{"model": "image diffusion model", "dataset": "single printed letters, digits and signs in grey, bent and noisy", "train_examples": 197500, "image_size": 32, "horizontal_flip": false, "conditioning": "none", "arch": "uvit", "objective": "epsilon", "cond_dim": 256, "norm": "layernorm", "norm_position": "pre", "hidden_act": "gelu", "mlp_ratio": 4, "head_dim": 48, "fused_qkv": true, "qk_norm": false, "parallel_block": false, "dropout": 0.1, "inner_norm": false, "moe": "expert_choice", "num_experts": 4, "moe_every": 2, "expert_mlp_ratio": 1, "experts_per_token": 2, "shared_expert": true, "patch_size": [4, 4], "layers": 8, "width": 192, "positions": "learned", "residual_init": "scaled_by_depth", "optimizer": "adamw", "learning_rate": 0.0023, "beta1": 0.9, "beta2": 0.99, "eps": 1e-08, "max_grad_norm": 3.0, "max_steps": 16100, "batch_size": 384, "epochs": 31.3, "lr_schedule": "cosine", "final_lr_fraction": 0.1, "warmup_steps": 800, "weight_decay": 0.04}
Rows from block 4 of a small image diffusion model, named by matrix and row number. Rows with one number belong to one neuron. Each number is 500 + 40 x the weight over its row's rms, rounded and kept within 0 to 999. All counts start at 0. Numbers have three digits each.
Before each neuron's rows are labels from the 100 images, of 14848 (inputs lightly noised), where the neuron reaches its highest value: "patch colour" is the nearest of a few named colours to the mean colour under the peak. Only what is clearly more common there than usual is listed. The data: single printed letters, digits and signs in grey, bent and noisy.
# fc1: MLP up (model.blocks.4.mlp.fc1.weight, 768x192), inputs 0-95
# fc2: MLP down (model.blocks.4.mlp.fc2.weight, 192x768, transposed), outputs 0-95

patch colour: grey
fc1.246:590565495435591462478546460535481488520486480560510545524471486532492563507481519469534472464459480507519509457544487425473429511474508460493506529544476474501585504577499470529521519487459466472524478471479544473474470518537454494408454569561457542550500459505482462496496513539469499472
fc2.246:536473494617472507487483526401489598548539540477560569469488499479470465510554471512472422568535472468533466497519471460505544516533517494424432534494412532521406469515503484494440574477526567531509467513518476574455506496525445463540569543459534523471479431547512541489483448499495456492

patch colour: white; grey
fc1.27:482488442522543495501513545514479459495513522435507496477513439497527459495448573484530506595464467481504510511455484552451546481462525511454468570587547498514493493584523481487487539459578476491461613467596507483532529543434515503551538486524485445505547506427472509453471583480533517482
fc2.27:501544520498537526467523483478499497523555515488551494413486545526525555456564463529475470536521472473408479414473506350614585554531510468522521544458546439518462451521547513559464555475586494492509425517426511526506528502568489413518567456455567534481425468513453490540460457605503504477

patch colour: black
fc1.301:566495545495514540422543435430496474465465522592521479478462539532520587479505492542487589596521467420577511512490525503528492460558475443497459541512489477520459473487487545525445510505462470540529479474524549439492508469458473480449446532506494497561530549499520437475479504473478519470
fc2.301:491467533512541520569528505488504556452449508525530524497494536452463549474567553533464516491489535521525496493583551476480538502555551446452593439531539474486519519509543469476444490436508506450478420496568465538536550504480489402531513441521450512533523533476534515531501438573528514542

patch colour: black
fc1.348:578547488547492588528571452498547460529505539549465561512464511524520521514510555475475563427591468488447489505556535416440493459489487452543448491393463509536475504413519478462478528412530499492485481430447489511535500499548498458454547494478590511504474529498471508438475553521534502476
fc2.348:493478564536507452571522517468465583476530480478528470467408492448501442456556466539489419489434514543521459510573507540467471511487613529541512555493522487433459490461464495563484485533520537465555460544545506466480429553511504482484487478539576457532564539555514531487556514471600472514

patch colour: grey
fc1.363:613474447455409491488481463473484504525547468475496519531465421497482502537504527542461544485413481457503484543450416503509474527551438505471483505504522484472450421498541434441497509444532486526543493533447509483550487502554526533498495574564503427491491481529518428486519491493535456459
fc2.363:489480480475601501544522548549479524470489524562463440472458579520558488475559501531520518434499489559503550463537495513480547541545509539472436535521556483484524548436517510497508475501496533512534552456573423518512484579456529479461498491477462575512518515425502548528527534436458525534

patch colour: black
fc1.420:544509519479489473454465478481557490530526477488457516544491539506440508521453522420543549446473529471477527512469547490523477477552469517445443433383531503467514516485525492487468547421486521482462494425426484471520484534567465591475508492508478490540492544547502513519500553533434493504
fc2.420:465565513472496528525503468591500550460492432467502501494465518517568510496467465552543480414554540513383505466483528520546501513481451460491500552540487505466511540504501531500530486509478533464588512538519565536548507449514490493376485556438521521486491548496498434500473463528532502432

patch colour: white
fc1.340:523485524524500497527499494460536487515523526480501565558461464483402542540442553497457513485481515457469559493493451518471484496507507527451501478438492612510526533504460517485454510425455467496588583458482520465540545569510500511559495466515491433430506487507542465436489454406468438474
fc2.340:452451547501512455539518512515508515496564488573557487472455522485483439474526448493517494519481542552495476526504505524566455482526504561502568464511492484483554527531423425488575500537533477508497470485555574481445520545442483420479551458444459567502468497475549512528497446520546556488

patch colour: white
fc1.78:492480419466537519511487461476499465527492548428505537515542526496456543494506451433505543524521569523486504394550558483439417475527413473549480441485537432538477504605548484450501555455460513478580575559533419465501502496416559510489478507517526497534510512451491512515492506448420523456
fc2.78:523420519453497488539524509441445580429539497528505500471436538461472496513528569544485480470479472533559523516563477598521495456537560496522452454478530408467481452493545501495512528596529534486449528490473572356482526478466521459544455472498485504505540521488500534463520528451517524512

patch colour: white
fc1.224:515544470503455535476441531501480476559519459498517555516518543498525488565490483452468532491539463455466410524518549463500484551583468514467420458529503495546531480504488528525469560513546571556512600533541497510511448462438438509551492520515512538487516447425480545522548563561535515554
fc2.224:557468505430511441586524558515524652494433502557452514517466517520514498490551528574505474518499448521480530485488470546482525470462519497495547417540536494530529527509501480459587467470488538479427469535542521519532541527485573500507544480493479538534503582520574460458420473477515503439

patch colour: black
fc1.433:498475464566519511481512487506482486468572507497508512506475457562469505462476507486551513532518465512435550502456519463501433507482390430447503586503457562472576490475550550458481528424581575487524499509496572542521434570513510509510535476503495549506436537526405490435465512517494520463
fc2.433:480505512495501510445468475510524557510496471447499489538492546540570527518521464531464498473475530510488542484533511557530488529459495458501453441526524441506481507460484583502584453524441529480505464469510494504467475501522552476434402555512524480531409523528493498510532530532515502499

patch colour: black
fc1.395:534496501482480467480489521491495491478519505479507520535463495474511462534531564482499478506510516475548487555548545473399430467508421478488570496494566534547503455419512528530397535493571447524530539465479494448571510502509521498481458594570558523492519482471512514476493479472494548436
fc2.395:474554537524470482511463537482571612441474470478540481443550488584448511540450456500450549489442558486506468481418532474479481526506504448480621579479419485435497492480482463505478537524497567499530450461531528555518515552467478528488498506476553464472452569483531471589486434504515581451

patch colour: black
fc1.657:570492490497506568467507436428579472497550501546464501523513493511539491557490572475489449574506533513520505537556456449459462480507504471528492545508518493503467614488494527460503497503478561503525506468526487436524462478434519510468530548503473452469540526534528495449513482413493461531
fc2.657:459508513454517536507492513423478575421551430478423489480519523451554554492528495538468452506574506476449529544464532500504516514544528475490533445538511457545526467501529474510483504485541457481458446554482497451492500559525528537526620522548525539484446449425500494564483507541535503548

patch colour: grey
fc1.496:460520480497564535522580437480520489503481518482499465506491491548390548504460551509488515499504520480422539502421478558444481548532527451525532585518512530585487457471467493527492491479406467528495559501466472460447576527469500433558509553428531455528448479464556487473531516590525496429
fc2.496:469503540515470494460464508467544552538465486476535476475468458491432436546555440572547495505525468504466504463499565505521482510494385500470478426556474499484513548496478493514561541574488529462454467504398524503477526553458509531498507439498505587440532558429489508468425477446564520498

patch colour: grey
fc1.309:579507528545529491498478484524497476481529503481469462505569528498423482530519421456505566527514500454464512457465501507511552422524497455501513523470526437559507494439517462440451531551458531551539488442476498511440432499518526518527538460536477503494501575463406493484569581489469412531
fc2.309:493536481498558465514513560445475515442558535478506523525457560507493413420538498528528524495531456529478484466544554580542489470475419458488529535496535533494483454497497504574494495453529524487587473511517469489474450535469463514455524541460459445527480470501509553460506564514525474520

patch colour: black
fc1.450:542493412467503477501498530512507468526489512501583519527432512503483493516492545540455453510463459534509471451479511503476516472511460481494512509547483508520518583440563561456434498551511489470460519429446509448474486508521465463501517464580488520515553453526521465475460516497494428465
fc2.450:468507465451532483539503537508501576492508494526488472500518539536492497500537476495491495598501447492461458521499487467462460508524610520506462554505511479559557521491451503509541437491495485489549473513597488552589556491498517556487517411497499553461447413551512532486450451447529475536

patch colour: black
fc1.722:524535469491480572544490538525465472477517484470499473524489544502404511554495500519540519593514518431442495509500435477473530557536443452413472528509512441527576597471500571526504499490515505496488512530455554551393484519483529494507490451469489521458469522496532435462565566443514473498
fc2.722:519494490478523547593598531437494607462548472476547538508533498494540456554532503507517517516517571500518496517491435492404522529496495487474456493512421539429479541502505525475477527498433587420446513532492522486448536440465422480505494546456565522495478510480523526530529489494495495463

patch colour: white; grey
fc1.120:551499492555485478476541502391555467600462485585484566551497454518578612546510466467444468476500556491495516538567513550502506497441492511455491488548462480479508492559481487525494556440539459592494487563463498502457490495507475572479477576556509469515500484527515517541440545507530415492
fc2.120:524488546477511583529445513511482539386514466483570491489538575462486398463532535515586569526482442518506511468417533471511470503585454537501521500499554539488523469485456536496493436528497585482495579466522523549537482568466529533533544497471504465536510445552477523512510520446479564503

patch colour: white
fc1.431:611452539498519435425524492462486447535470427512463525519523531515507517538486518527580471477568484561539484477559478558470446501505483574450533537532519539512513496685540492472478478455552497526524587511536443515451482502470477540488466507503466495513527522457520548496573569416547499571
fc2.431:493535548546536493544452547555484602510532538502514485444510543503529470480587505547576536485454550467477456553515565475538475515517545464568454547488551499511493515478512483591499446489491515508557489547495478576535559472439490524531505484456481512528499478533560549495491497531578446504

patch colour: white
fc1.282:518526565540513550432433508507523534466582440518465520528520509474496506555466422468552466459438460541532516471473545535491527488556553504468421420558480456504451544488509543481518463538557477482507514466568414553457539499478540493503453497469520538486452521563466490528552476502465456490
fc2.282:544472492572485476501513488465511719505512439514508417491475546584490491480524543499468492533530528433505491561534440519541501539439405500461505502520464502449489491485465526519542535479509528477485461603534552458497489429485487506476563492497543530506559519471471521482461534566511518537

patch colour: black
fc1.606:477574515519520470449466489421386508476432503639497452499452489520486455468491533525440558503455442507534506546474449507471443462475526513477421495509516503551523610503438595454502514570434511492486521483517526475479489512526503523469537513507445506529537500508506462543487520505512458503
fc2.606:464396514507495516511509507540554429559506525399489530511539543455567489518499516470539424474486560505494495474509491515460512566515406516513551448547474472447485449503578434497461452454526438524484514432487457449457486477392505550559463471590531551513484502459497538477493488480512523475

patch colour: white
fc1.715:529521533476511531497514497497585527467467421470491458535450553529457506521469440454504535520461468525525515511484517505476487511502517450497458461564458529487457455460453537513549503535551474549528492544555605515482461462540587571484552492497491535402424519556526533531481464389514492510
fc2.715:506454535495517444475522535496509739480440507502496459478498483539490568483502500508550559433536499466548487393505512560590573547463466503517534514493458504439533554486521499464541525504482468498523401505508457425465505487546502496457498507484549461537571497480457512529481458545483478513

patch colour: black
fc1.171:543586573537481498464465447419536490476496571551495508486501451528508539518483523456477536478573391474481514523517460479514473486525411450564538484483471515495507488447564519484482457517487491504517511477477578507470482542503517414490472480493476441473464522520484479457521510520507468494
fc2.171:514522490463474593506454494545482619484526519413501485476509535464539535464487400566505444515528486432485478494483497568472540472559530523439455480550452409469494467492519465528515464528583517450430502514515421521447470404484494531477462457549462463497499511493514485575506499583615517495

patch colour: grey
fc1.361:476519546384490497532580473507493454487459573553558510495468487495523510515441487438499485506487500490485527491461460453491453474532545470443433529442495623504475524533512473485416528419499503445580506524573491484524491521538512558498502536547510516565515492486461498530556520483503511553
fc2.361:530531482554533541472497368492449513522569465519460523476533503514516472525475485533557486573517477554529534462502545446485498559487463476519518430488554534498539390531519476484525540535451485537447556483498494480484521506443535518524426499449472493489488545441491512465536481507500529546

patch colour: black
fc1.399:497502464484551493464490504523528465516559487467516518478494553529502491559516531480509510583440492491552610479475516509499504430461425399458483569488493523476443518496467563435521564486512524455491529533468508495476512525527496494562553506538527516520508456469452506493468561502504504432
fc2.399:480458471482512468456508531417528561459486483473547538508460530522497471544492455512504534513464549533498481562505472526494445499466513463489466530549506526523546519477430501521546429556449575521567440519551492526542441526539530587437526405558451538545430473549525506508477501503515476460

patch colour: black
fc1.67:484581499537458519576538489497470483504485493482525479557579532525445562578425575477552509571460455537497466492494509479479500521477461452482560535526504485525527509510576456440470547521491564503569492535564475577509479499559461482551539503497541515457439525490417533480511518440420493511
fc2.67:489543546482492560452472491500527623496465534441510462494538485529529534473492427538491465454493511461425494453471487513556516531456482465495484426547483504459510495446522564506543436544474562483478441460491511540487451481542514465465461523484566409534479568506504442450481539544506554482

patch colour: grey
fc1.527:440547480429533544473446444459531442502486536551527479519446555533563449488501490493521565516492479482502527528424567542524464488530480480511460497441551507467480517471514528507487439441560526501510486528483488543588549464410521541487524497455538540472475529512468466514459428484517525459
fc2.527:546446459582518472467513536474508527515422549489554589468518498527437466527454422487520456525565493474522504452507516465475530492441524469516536500528483456493470506565450495503479551520496440528476563481595476543454450502535498485530519521462527494531536442392537539431476573420465495576

patch colour: grey
fc1.23:520458473468416529554508470503576455517491474418506542531494484549531503547494443530475492480474545472403478472471518466509425589532442522517473529459513402494522517500568478496476436444484515600551495460439547488475463503490527538513466581610515572574515506491532429454493532468492466452
fc2.23:462462474478459494517515591496487561448424472451432476567460481518511520532505492414526530560518477447522488474501484601452435488485520508472464501516505470510508497484448526467481520514448528468538503561601505426488478526496504502469421480593556559490510469456493521475511492442476492553

patch colour: white
fc1.156:486483468466525538539460545506517469503437525542471525525553504538467521482536499523497550472545512473469500557567460485432405479458497500537482438474533555568412549508560582494490496594486443510534527482528481501476556439542487487614492512628464497440447508429492425455451441486456521481
fc2.156:490512436501475449487459608560447589475407543501474504499573498535474543465433513482488531503458494478449471493464532496512443504525542525560486611521495455453547548497485545488538443589475511526530499579556538571546524466500457513552479574521558533463581463435469531481519526509497526560

patch colour: white; grey
fc1.459:542521471527502481428508482448538456484503501506541576504499529509557454591530500459508456566496494566560509565501509450458564563524482512453503566476533486483547518598494532453446493507539458467467512505534409556490516542548495477547510477565503505498483485433414426513556507426500484522
fc2.459:429487548532471447535474501537509554511528511466466461479529485519444511525519460517527552454474502404472517442416562478542460461488420518530511452510483479493444534490522486510548519513441577490507475483477589441507518465409477509486475571390479504467482522442524521469458498509533501454

patch colour: white
fc1.134:454569469506512546496544462542525460467471480544570508493486503490514501592466539531540471494457531522551511504467488455469456500526501486440526496514423445526484538536604526539490448472514503502570587527479532505539489463391537453570464487517458428489514515519466414481499481486418478526
fc2.134:480453448517488529509498562552478579508546467464450533520490558559476562431537493485427606483504493489451497466544542576489605473543515502562496481422451442463514445463453532510501540514503577519525459485487519485454463512594451496486518506395524508535513474504521492480481538515553475425

patch colour: black
fc1.127:492585425543513496502457484519597469462477590563444476537512499444394475516476499541539491523511476507444433530494465497460484573431470446493508488545560531636488479426499503521430492483448496522571542501483497495543525480503515518486434425569509525498504474531518503541521491473506489510
fc2.127:543486526524483479467446519491456605348454518453537496526474584516456440456415450509533509463537440532520448491427536525469490535492465548470581513524499511484583483499522505527532545522416540476517510463525517517468475456539537468492458418529562468518509509535476488480499488419537606530

patch colour: grey
fc1.636:540501488507524497508552542478526455595500508536551583504500441524532618561571426446411575548534544429490474539515467537517547473497499489504476447529474495457384484544484504531477494515458472531488512503452457475448488530519483475482475524572518473486521495568470504529520552488481449426
fc2.636:503489485491469526528431521459508504373515413450458458501504539473440411517464492550615471441484468506498527550496515449472467510514455510508442485504548491517594517477478529509541483497483531533476520498490530555521430506517580523509522547512513460522459445517511478499478491480497560507

patch colour: grey
fc1.82:529492502424472497504423430457531468485480493509513549512499491553469519547521468461465505459510514480560592511570522476446449485597477528549464531482525510606468531439480506486465430537451517480504562486482454477453460496483485559458497481512561462431564444498500500434532478434531445488
fc2.82:501450474521515497463467445510546441489559466519485523571549434547475524533523479483427437431428541512513532427575500522511452519464487517441533442498588565453444450476446532501582454468489516512436523459507502482440500529460554462396442515436548434498432504521482488452486524456466488544

patch colour: white
fc1.761:541501465525391520446563480502547482482495483570539570519485463501517578495488476487480480501444451439506514461462462470518544487491493477493472544525528477479580471572524493461529529543505491546496498541474482487539404504517572485485494525559548471521494513538555427450491484441465461415
fc2.761:550500450500522465488504556505434639580509534515530573518483519530538491475568529548474457568517451547546468467541502435474493486474562540491440529499458469482487505514506497521504504448481549489495513511525502506489528545495507500529565470459538540489497527498513566474535522456510500478

patch colour: black
fc1.493:462484521525507482513456481512481464526481507514486469452506539491495466528545525464515514513523470517517622439494594414498465560494458504446566440566486463586521436490493511479430497417532517515533542472462521458515481502463512532458486495460461497474541490544559472553505534510488529502
fc2.493:460508542485523491524478474509531595481497634503502482453522520470533454509528426407470462445489466501585490509544483475570567533514503494502476481509463469438583465491481504521451552468481493518523531479477542425490466420497488508414491525507436483517472497555545456567508532501451489500

patch colour: black
fc1.176:497544488558565478474482505467529483521485532528559523486493506569530529535424533492511497457519427529465425544496487447514438549451461430518541537469479530491501476478607548447449508472488456522478508514500614495518445558477493416479549467479508558490404521433413538445559489500537484481
fc2.176:481559465455467604504483484529511539474461458499516486496532521518527525436475400499493496507542519444418537434545509567491553510533514468499483437521519388467527508493498543449508444561546504465468482493574460449455505422486501459475447515542531485595507491499500487533497560538492544487

patch colour: white
fc1.242:533468485501547566420486473473486468445484517514537523611435505530508535485509562504522497505514516478534507523510470520427542525552456470513546447486576518432530483557475505425509537453530504574540505482525507517583535546576543517522451544514517499505514479523453490449476510496442441492
fc2.242:432459491491519501457480532524452437500510468493443498504447501506596466561532515572519457600507558537558469498468475500491440521471412512506445483474537490577520521514444506504520539492455472543451532485551541471445451464460512433458515429553419593488460547514450582481496477472511443531

patch colour: grey
fc1.65:492507413477473530452466455466549454574557527452513503488484529623553541544457495467524454551463569440482489501490565560507502542566432487463563434530508446441504482494559507486476482558504485525476487484533485494463472495475519550475516466567528515503434464498483551453475472457488501542
fc2.65:489551530494450543484529432494540482567472568458482537511521551531555487482518515466523536539520527510454521512536532545501549530533451521524617504491484413465504477505531486589503528437524468480387482527515432535512534491519493450527505508475436519425482509527489523527535439513497432522

patch colour: white; grey
fc1.561:540509448447520596510554540508420474533506538488484527516592528531393509574503553480558523516427493475474514473530507506432470520580531411611507485538483511500476531574471553480512568528545497473587540478517531512467466533481507463485562437472553446468530432491553519447509533491467542468
fc2.561:482469517477489470538533489498523608469487465503487466491472487493489553588556464499457525476493516484533524613477484507498507466558503593516437454523505511568518493486496505464476471543397420463532470593503551458526550517454501441513411462546478558561570493472485494543538448485518493492

patch colour: white
fc1.491:561452507482526513483514459515497489517509509562552446507465504538524501494480502472531490422536529599507489570535460469512550461498575482507487496549503547508539489477440479537508500588476526513451513563598565502532450506515462529501520442473536495440563535616500447446473535470498558524
fc2.491:491488537514501439475515499510558735479444474475514507466498487450477496469498528520533517472453505494568501411457542465481504534505461535471462529445506435432451599492534472435491510509424460543480431500507423489532519498533490535465451532500498470536474404456468532503495481518475498507

patch colour: grey
fc1.322:508527544496495523493476457465542474438461518485486503464487488524463478507420459499545548503445485420513540546519477481439509433567429534454496582465489447508540494502511434451466547548479528495461514545474537571516503522544504530564545540529497533542539541512454514505527553484490499485
fc2.322:513477436426490508467494505409512461537499497505486486515505545480528425463549515541580471485562457523477499504482543543467424457530484547493491411506444489497505501505408462513511503520463485491487484424506527535531479545507532556430568494433486437480459516489556481493497452442537509475

patch colour: grey
fc1.747:511491515477471485421507522448591474536436607511562492593538469459487543494491422506449522498457555505485529437466467497501478478513457451483415470572540483492460529448475491435502474549516500524512533520443446488487512516456516563499506450468530582475462495585521502531533540511467409457
fc2.747:482467525502577502538523548530546499440564550501425455489530455556562511542492545554572509526427491469444506524509527403455464543546517460499556465438553395490472502494516538515587570506473550511499492479513530483517488477526532413536501469478457484492501500489474542523512526561569524472

patch colour: white
fc1.536:455531412444446533463478528540439464536520504535517553454492464536475528499528506493457540531482532456485483486464502505502537551494480463490466523524535599469482454565475516498461494495503529565469589513517524523521491567560537527470520538495498457449445502440413464470482468515484499447
fc2.536:547505581463504455499551458501536552514500513506561466528494496498474532496513467517491558538457491523456461493529501507545466541489451509489518508452516453468457486488503526474560405463439513428453474431494454518507531492494531481471439420446460518536536527577491541490485512430439503537

patch colour: white
fc1.320:620501448566544491454492501548508466500453543523507550583481480501469475539478556519526499490483504449501539510521516533463548500460425526512498516558545510458560509594502488509518536481496515527485515489444491459554537514553520517591476474486486477463551502484460474425417517529467475431
fc2.320:402470488503524483479485499491442471505515415486473527489533530462553454524521494550555496578489580581511518500434499431499468520504522528526543511466541467575530468512416466494534518513443462537427567494546536491455500498429499488479473418519433559447508549475503608471525527504561506513

patch colour: black
fc1.104:477517497528485487437486497501507503530528509510541528488516512554452507510461455428546540479516481496442441526485485471494448541481448431501434590376543535492488495504611558470486534432521508538488489563485570517539447503469450468475462483508525463448457522519452497509565491486503519487
fc2.104:498513495456494513545505491551491613475499474511473475515538504550601540454488490508454506437507545475431516486476533555484541507555500498501471414588500421504488464461509545480543413525514521462547536440551492498527472454496529506474445520530506497549488524482458494475527587517477524458

patch colour: white
fc1.24:430517486456490525522451462547509463578526530521432478486468462504443481515498505550518507505454476465566511518559488487492434542468513497510527494489523522576386527523531522438513480563529461546564502497578444487549507521482534509515485452547516541479544524477500497511483512616495513492
fc2.24:517490494496472488463412504562466523553469526480455438436422518521499560461475478493431500523462465485452465422447588478623429447481515504529540570457574432472528482494501517518515435554577440554531471498575491496537492607489577483485537441490514504489528536423443480459539580537450482514

patch colour: black
fc1.153:470564501446455509485519498548471481536475460598540500522462505560454473531436564482429526586496532495500479465483462527508528504468482451485543435425540491508500567449515520516386544513523511505511549543454590453464557495492435555522545462536436507490563508542499497562439479446590487515
fc2.153:495487435521496504454494457453522514465475519538500497541599510461481482538509500558556555524529509523538434550495494493501442479467496500530445611539518583483511498528470560520547530493494479485561477536557431578558455503460568493445521472519564555461521489471548491448498475480476523477

patch colour: black
fc1.118:515458470460466513550537441484559491481511518499479515489470476541526494470416542435490609499514454500468504462465506534466532466552512472565431508513550520530422539470517524443472508503546494493518563482570538564544515508423480458513418548521522537451543520580520550452455501462494462405
fc2.118:516455495481507500519516446478521540470515542503461427463490494479454387519487501562573447508411528505599493569528472393504477498474576516487553503513508548487442531484493481533456485513502478501492518481478508511558489457567508554551549446482426446504435513510534484550492472542576472488

patch colour: grey
fc1.522:474442451528550552480545447498489447538462561510520533591443486532478571512526470490519482505487518533450447463511545523488446501501445461529441479502553429464505475530513582419540522468554558516492522478519450445464502477518568484500448442508511593475495535528510552507509518473504451541
fc2.522:530547520539445478559523523466567546490524558490504541461514480479411470498507454504417460377480525518518453601558506488459594525525473543484449579555407482533481552494511470543464467529594469508503496530506503527469484534486477433544535420522535425512487523491516516491498451512474534533

patch colour: grey
fc1.357:501514479459480562523500465449508473499542477470487512563516466544526601560498540497444451449416550532527482503603456452419458499486485525466481524526442491507505585522515505523461561471464511457540478480497448442463493502528559520386475476546558516493438487540560537495499548569431460535
fc2.357:490488495519483480485503490544470608473598476546466517457516470503534456554528502577566452471465481488549501503559504440518453519468598503476514477478529506487426446516524513541522552433514522469499442507458517506534560455535492567507574540394480488472439497521515502467460436504563474452

patch colour: white
fc1.197:477464511527554498529558495460470458535483539539548518541427491466470486541489502523557440545472490523456496482498511514473494490456514500454470537514613562497519485633442511478469565472461503533565501493479435467484500527509546538562545576503467506588498512510420545500515564434452475568
fc2.197:483510510487472516485476554499550494515511547430413497494613508555545542515524501566523540514527519484495534547450500468498447540522464505491520504508476400558487494484560490542529445486541474511459504459492500526467447442440528486451428393510425463495454493484525524489469480532543505471